config = dict(
    vocab_size=32,
    encoder_norm='layernorm',
    encoder_head_dim=64,
    encoder_conv_stem=False,
    encoder_width=192,
    decoder_inner_norm=False,
    init='trunc_normal_002',
    lr_schedule='cosine',
    adamw_weight_decay_other_params=0.05,
)
Rows from block 6 of the image encoder of a small image captioner, named by matrix and row number. Rows with one number belong to one neuron. Each number is 500 + 25 x the weight over its row's rms, rounded and kept within 0 to 999. All counts start at 0. Numbers have three digits each. After the name is the row's rms in percent of the matrix's.
After each neuron's rows are labels from the 100 images, of 14976, where the neuron reaches its highest value: "peak on" is the class under the peak. Only what is clearly more common there than usual is listed. The data: made-up ball-and-stick molecule models.
# fc1: MLP up (encoder.blocks.6.mlp.fc1.weight, 384x192), inputs 0-95
# fc2: MLP down (encoder.blocks.6.mlp.fc2.weight, 192x384, transposed), outputs 0-95

fc1.318 107:504521475515480478486485483466468519556474515514489508511510492497509447514481545490534493471462490536511503466542529491458482460533508480471506475503519466496486479523496521484521496463478518507487495500457508514491488485506538547527500474493464530506487531531484502489510521514476557497
fc2.318 149:484470492501480490513488528474501456498537545486530530471458512498497511503492477509484512520535512474444550492510501527574511458517533506506510489491511518464549534505469504510486476506495522501491443504546493544529494500485475504527497545469506477503509492495526506510515521492492480512
peak on: grey ball

fc1.212 053:528501534460494509542542498515521486531488485485504466536492488473513510495480543539470477488475502501560559457459486477512499504538518486481471495460520492534492499447485473500533532451490535567499522526510511485494490469518497510519503490464460544533472538478530510507488517506459494482
fc2.212 056:477486479556516465508505549528460520476438481507489558492446480509533498501500484482496524525501508494473508529481511487528546519491556571488483494496488483492477488553454495494506518528488506464528455500519479513513516511507519484495507490536533490441493482482496467546459505511534490547
peak on: yellow ball

fc1.369 109:485467470502486461507535512516508484502529513544498446515499514529472502516509483526505522483513484475526490483489447504498495519487460544486468499533494523496479498412488461460548548503479510510536507532480488455518514510540439486484473517500502539468473507496499538497576504520538520504
fc2.369 115:476495512464500513529491453515441504511497503484489491489488469477488470493528468513486539510482502480510467466498530491536537517507493504501510514496488496494493502497494522491460466488516493502515465524530483560509459527470494523483545510482475503471494452514519514495515517507543490471
peak on: yellow ball

fc1.182 059:515529464492473517496533520454467502480488506545527499465493493521517538475492496507454537498459495487483502498497465538516500495476453463568465496500496516515498527516508483486485524494500521536452496485523497476460489511511464482477497514530510480535478505519536565510500519508512515490
fc2.182 059:480523542483510533479531496516530481495531511475483527457493490485463489543522456470550517522518535515476523528543491465487491507502562512491483464527506478531518487516481503480506497501519455504502527517494503522542503474521540484533464493477482517469514467479469492467508505507533477541
peak on: green ball

fc1.120 097:523443482513507480495481514466501473491490489513512477504537446520520501477544470487474523465509484466474501503468515487533522534476531504496557427528509505493473497521491503508475543511522495517469486463549477480481513478491549459513522487478508502504517485517502502553507506509489503533
fc2.120 094:475529512481454560501537467533487490483493531517485488537529510506443483490492547483487529490487548489476485460531504510505530474499472517496466539487547481469527490519480510478469508491478526492518511535530508568470538513496451504500430492559481471505468534471487483464488506527532514507
peak on: green ball

fc1.225 102:485505526500461496514457506473538495538533501508475511493493489468498497472498467509468470558474556472509503498529470508507511498498459504456515514529520488498518510456517535486520481482533547526487504481475511530496483489538469458487430500511468490542520500462478481495528491491496483478
fc2.225 111:501521478534526506503509517519467506490488512524485516502555499516469491490514507498490501490510458534507526468462534490455505502455478490576525472550453506509499482539458514471529518489457464498463459510538540526522522491509512505484502480521527481485479469498479527484515507448483525521
peak on: green ball

fc1.6 114:543501480481483548490503466504465533476524500495532524495466500518519448455505521487508493478497474479572461516466513475491479500542470509492500504517467465506504560506447523498483492513505487491514487519477527510510509491522534497539511517510471483473490496491461499507495509496518517491
fc2.6 106:494530507531456516505501461503491504520518498517500485517503533496477503516519477483480505520442476489504497486510474478498550494460464516510518494505511507505498556465499484446535464490541527481506516530514496526554492497579515501475473470492544528524525471492505471524503537494512529508
peak on: red ball

fc1.356 083:483508458515465508519471472484480474480517508491486543553526488528496539516502532513508529499493508512512455493528554495456510542495448522529488527503493478472505530495492508458453526531482546509475497495475499456509467500490483481529511548500499486504515505493472500525527478536527499501
fc2.356 086:537518493527469496510576483505505501499530500484526498495521512481476495471487498541494507505506497511495505489463527500491502518446531520559449470493503541501540490506481488494486460518500491513494463503480505516551533459483490492471494506464515445467513490488487513509558512487519508493
peak on: blue ball

fc1.100 083:521517452487479511487517559467501513444530472484475514536496542541509523506478495455474466479454504505486551508466505543512518527506524504501484440501512508468463517489511491483484469509551530472518510542512515457522469522498527482506470548439504468498507496559485489514460528489499516500
fc2.100 086:499518510506511453498520459479477513470519489522487481472507508516481546463477515505513529530538476474514480492515461504465485479495538491471511463538510461491513563529465481495531468487470508565512521530531509456473508473506507519515541493486467526460503485513520534550476507528482543478
peak on: yellow ball

fc1.175 065:576520488499504492512518530511485531466525507505525482524460505468527502473501523506510492517485490488505506474486488491516510464527496472527529490457522514513438471483513466497452523474492487523496519495507531509505471484517545498519463429559492539537493511498513484476513502506471527490
fc2.175 063:483534521508511458523538558527490505529535504447484536532508475501480490502511534507510498467500511502454552504518478526522502522483530482470473523496495463511524553489464504476480498466483494474501514492514465509482486493510523483499519492521481514537500470473506499519473488495511539513
peak on: white ball

fc1.7 118:498477495519506518508500528464505498493492529483537519530479513517524455489493561483529523476490497489459498504524465486467519473540463519483527491520460503535514509490505496449522468528504495496489497471547496479474507512496530536478470525519452484470498505490491495460523493520517509484
fc2.7 115:554527544477508506482484555542512481477526467474492502526489491543489461525489507525486508504510496512490522526510459459499477520482535451502506552463491493511482503506476485489549477500506486475464487500484501483514487518512476489511526497502539563523470486451536549541511519473480497530
peak on: white ball

fc1.142 094:508517537482494493460504566494476498467545473475524492519497472532533483510511492455535492516514512515522466506515491484474495497443500486492538508487499498510453503540529497495472491458534477544467523486505508481495474509524508497516495509478481572525484508482506494477483464537475488505
fc2.142 092:533516498499518455513501490520499531500514514486514485522522542484468504511501499551486469464510496503482540510496489532541488536504499497490494491524479497487496519438464469488536519500524512520524479486501530513502511502447498489512498502520523552501498484533505525485489541499502533508
peak on: white ball

fc1.347 091:480521508515496523494480556460486474480497571488487490490514522504470456481524541495502508433510504500470506470486499468470493556465485517481487510497483508509482503500501531488538489485510520483488506502509499511501500501467520519486490438497501495539487490479490462502498520464510505471
fc2.347 085:507490479533501539519493483473488484452490483493521540468501459511493529493511495477453477477540522501524500505534481494497522510489512517464476493498468488515533503484471463467565496505462521518503529468500534470501555460482496521510495481503517467467470513498517529523510489496537500538
peak on: white ball

fc1.160 113:455497505471472513489489525516452457474516457503516509509488473480478499502471490545493501469495478492450501432486478491497492480504485538512468516528481448500498539478510551488511479471588496474488486512497474497482454491514522538553515454461522532522481500485514517506508496469439520498
fc2.160 101:506485470489497495469445513499554499473539510479475525456514508520497468493488537503511499509536482518511506501474456517522497467527467489492480524477449509490520500519454463451515467495517513517527496469493537470516493501483528514508565483467524491467480530526522530500492485516480529563
peak on: white ball

fc1.184 090:531493469526482482490522501503545498506497520539519477520492516480496498488508524482464507463523500534483481519510549485466471501514512460543518512510501485506494531490516486505516466510478530433521470461481507468495462550546464477503500511533483463503507526521484488531547521466486507548
fc2.184 099:465531499486484462485486506510478526493440458506509498495514539544465506524530530515464492481528532497484558494521504500525525452487507525424524524502502501542496516490509523548490499495503486494515551484546480497545480498494472501505507475554468507470493512472522478478482502488475499487
peak on: red ball

fc1.330 085:452547472472501472491504484527514486493476535517455493530484450503485547506498518480502500480516485529518496474508517534495477540488507478470483468490505544506492525519484477501485540481472519547497481550476510494462484498529463534510512489508521487485477531523519489474505524476520506454
fc2.330 089:463509500535480500483488506525507519528479538516512512509503532487514498477543515568462538506540541478448531495457469517488505533464475515498489528440460508520517520506505544499507514518491486522507481516534522510481499484486490506532516514481513500502520484508461509479538546496474529500
peak on: green ball

fc1.18 102:516519538538476482510499478469513566509458488476509549488467475454535523467540516493509474524506499529514504464495492506506443473475452510523500484502484457493483501478508489522497529555521504501525472499488489554514516530511517511475469486475495479498490529480481533488493513489461452497
fc2.18 112:466530477494527518483496489508500483431527505495463451534500500517510495529488511479519484524525480494469514510524493492515502523499493500506506511472530538514502515449501520444515478461470513512506514510511469456507496458511488508459496483494527561511515500501527508466491442464553499535
peak on: red ball

fc1.191 085:491521556498481549433487509506501473484456545502503515548495506527506467462532496506466517473503495498515522543496483519454471527534459506491527508510468543494529535505531504532454487481493520491513489507510475498510476543525493537478525502497512466541498530480506507521487524469466530499
fc2.191 095:475527501515488476513509480551520492539505497432538529452434511537475498504455474503517512501549531513456510494518485497499526484512510477490486525506506475540500498478491522468529480487462554458492501492497469492497502482475509501500485490491484495541463520509470490477486488485440455510
peak on: red ball

fc1.173 115:511501476473497494495496494465543510451493466460490498503530512499531531515539535459518502454454503507538499466485482436503472514513493512500503523539507463521495473493477455489524521486477529508496492533491492472447482523535469500509517512510516538475493508490511504496508493491539495565
fc2.173 136:503511474531535485489483523455521489504472503500528511544504497557474493508488450520486504489490487526500495445526490536528469520449473551477510487513524523496485526554489497508506469549516469508511475513522534468468515550529514490464517470493517506467506489496518494517503517548483521459
peak on: blue ball

fc1.85 090:521475502519489491470555516503523504506494468521509484501511495488491524481499523460516495466490503523500511491517440502474484535514503509505519499513463529480500457518487486442445468446553502507497483499519467485470526499512506511463474489507491498497499512478519470462507529477507549477
fc2.85 081:526494492468466514495445503530502555516510530530521469514504511487553496496504532494481534514553494500469517502497542475519478472518493485515547519491471477505525513500467492498532514509459444490477530556477520483533480548513482497517478493516478520472503426509486495521523491535524461547
peak on: white ball

fc1.89 122:513473450484465512496465526477494520523512516529476486475471504521462489506521559479511481499518489549511487511491494491482510507552524501502492501467506500507500551516504478491499516455509516510492447519544503490501501494464555508474521499502492472488493499493478491459486489496493539445
fc2.89 120:460503483502481471502468479454502502485506489477505443540535552509465506485500507482517493515437491496524504515490524506510524519440477496497522495495506496511499539524554490478524528488528493503536557493514469478503485511560467486488482509507477491517514543497551495551491508526514476485
peak on: grey ball

fc1.13 086:472443533491488487472497504497506500468534491524502489538513542495520505524531472513525494529493487488517505508564528512500502488488529506511492509459508506503510480444496498522529527479517526514549520475480499470512472471510458501508469512486461480484527494559520479476526454491499527512
fc2.13 081:513460498518474527519471514474480553507470514482523508475474485511518507449516551466537539474491464489513503481506519519504498507461475474464512530479483487518471457492468488481497523487544454532539518518539490507517475460533484492493518479490454505488527483496515512510458496484513546551
peak on: yellow ball

fc1.132 076:525491494520518512517460462461531524511535448491503517471566448519476557534468513499494493525449507495516475493499467511508508501496486498526500489490515529510483533539517508502520502430462522539474488494513517491468466535532545498487490530466512510473553541504508480498527492517547446493
fc2.132 070:439486493505495478461519529498535494531462532474501492477490527498475474516495501496516495489538489538453517489492564488509509533505493516515525508482493468549535526496480505517496496571498504484496496484479536523481499461511478480492524497497506489517494473499439505491503556493524471508
peak on: green ball

fc1.145 055:498523499508454474506510518461470508496481486536491486481565459479473548500470488493521483533526477489507534493528475529490531489458484469513484523477483434519511520494536491516537520470510515510496511542500490500520540487494460523508476511489510450514480489501501514519490537532525515515
fc2.145 055:481509475512518511498519507535509489463468483514568522515479546511511469533480484481480469517446534522488519502483505453507483506523507505536484481493485529534481541519456519456494499502495507508469473478474505503483451490505549483546539471480466549507574519487506460466504511458539467554
peak on: green ball

fc1.370 073:487473540528499526491484498561506492482508497507545483499519502491457452522493529524524510522496500502514537515498490510482503522539460498449523489502503513473488504514487508449526456470517504498519516507484539473552533508533498509520483480497505482506500540458493467488552485498494526461
fc2.370 073:467466477481467505491514500532482514536484504458517493498484498453504514509518515455477534466556511483519514493496518488450533532490470528475501524518454532478499504447548501535555502472536506525480513489532501522557464511489504493530500459520506511497537479509504479456506471470533482505
peak on: yellow ball

fc1.65 061:482497509486495538477477507479530423464493528501459485510466478549530532464509454517487518521485502448517508504458492487514508511547500518480518488505490486491527519496474474541534504513526535488520520508460527544535503510489481496445491471466503540484473532516473474506471478493481501472
fc2.65 063:469497468511464519536530493522492522503495480458545516537476532480462490540503480481496468435504520500469480486463520519508483505488523483448477459429505493518486491495473513464499503484501497494490467485521495517489495497484540490538547547475499489498504480487500466486529525496489481514
peak on: red ball

fc1.31 084:478487546450491461505454490476529456496454515480489531524482500500535465515511529505476456505466476515509475539537491499506521519534471538489557503519499478505492525476529465502534512525515501482474484487486548481523516544482489493513493490468495447537493495523501535518518471472499520469
fc2.31 091:540501505519505484430531502558501456519443511454503507472449533482520511505511455507496528483518511521472530490492486515481509479470509485489500472507510453489537469526490493503471488489501476506480506514503526511573505472491482483504517504494508509472464494504507488460547503528490460514
peak on: green ball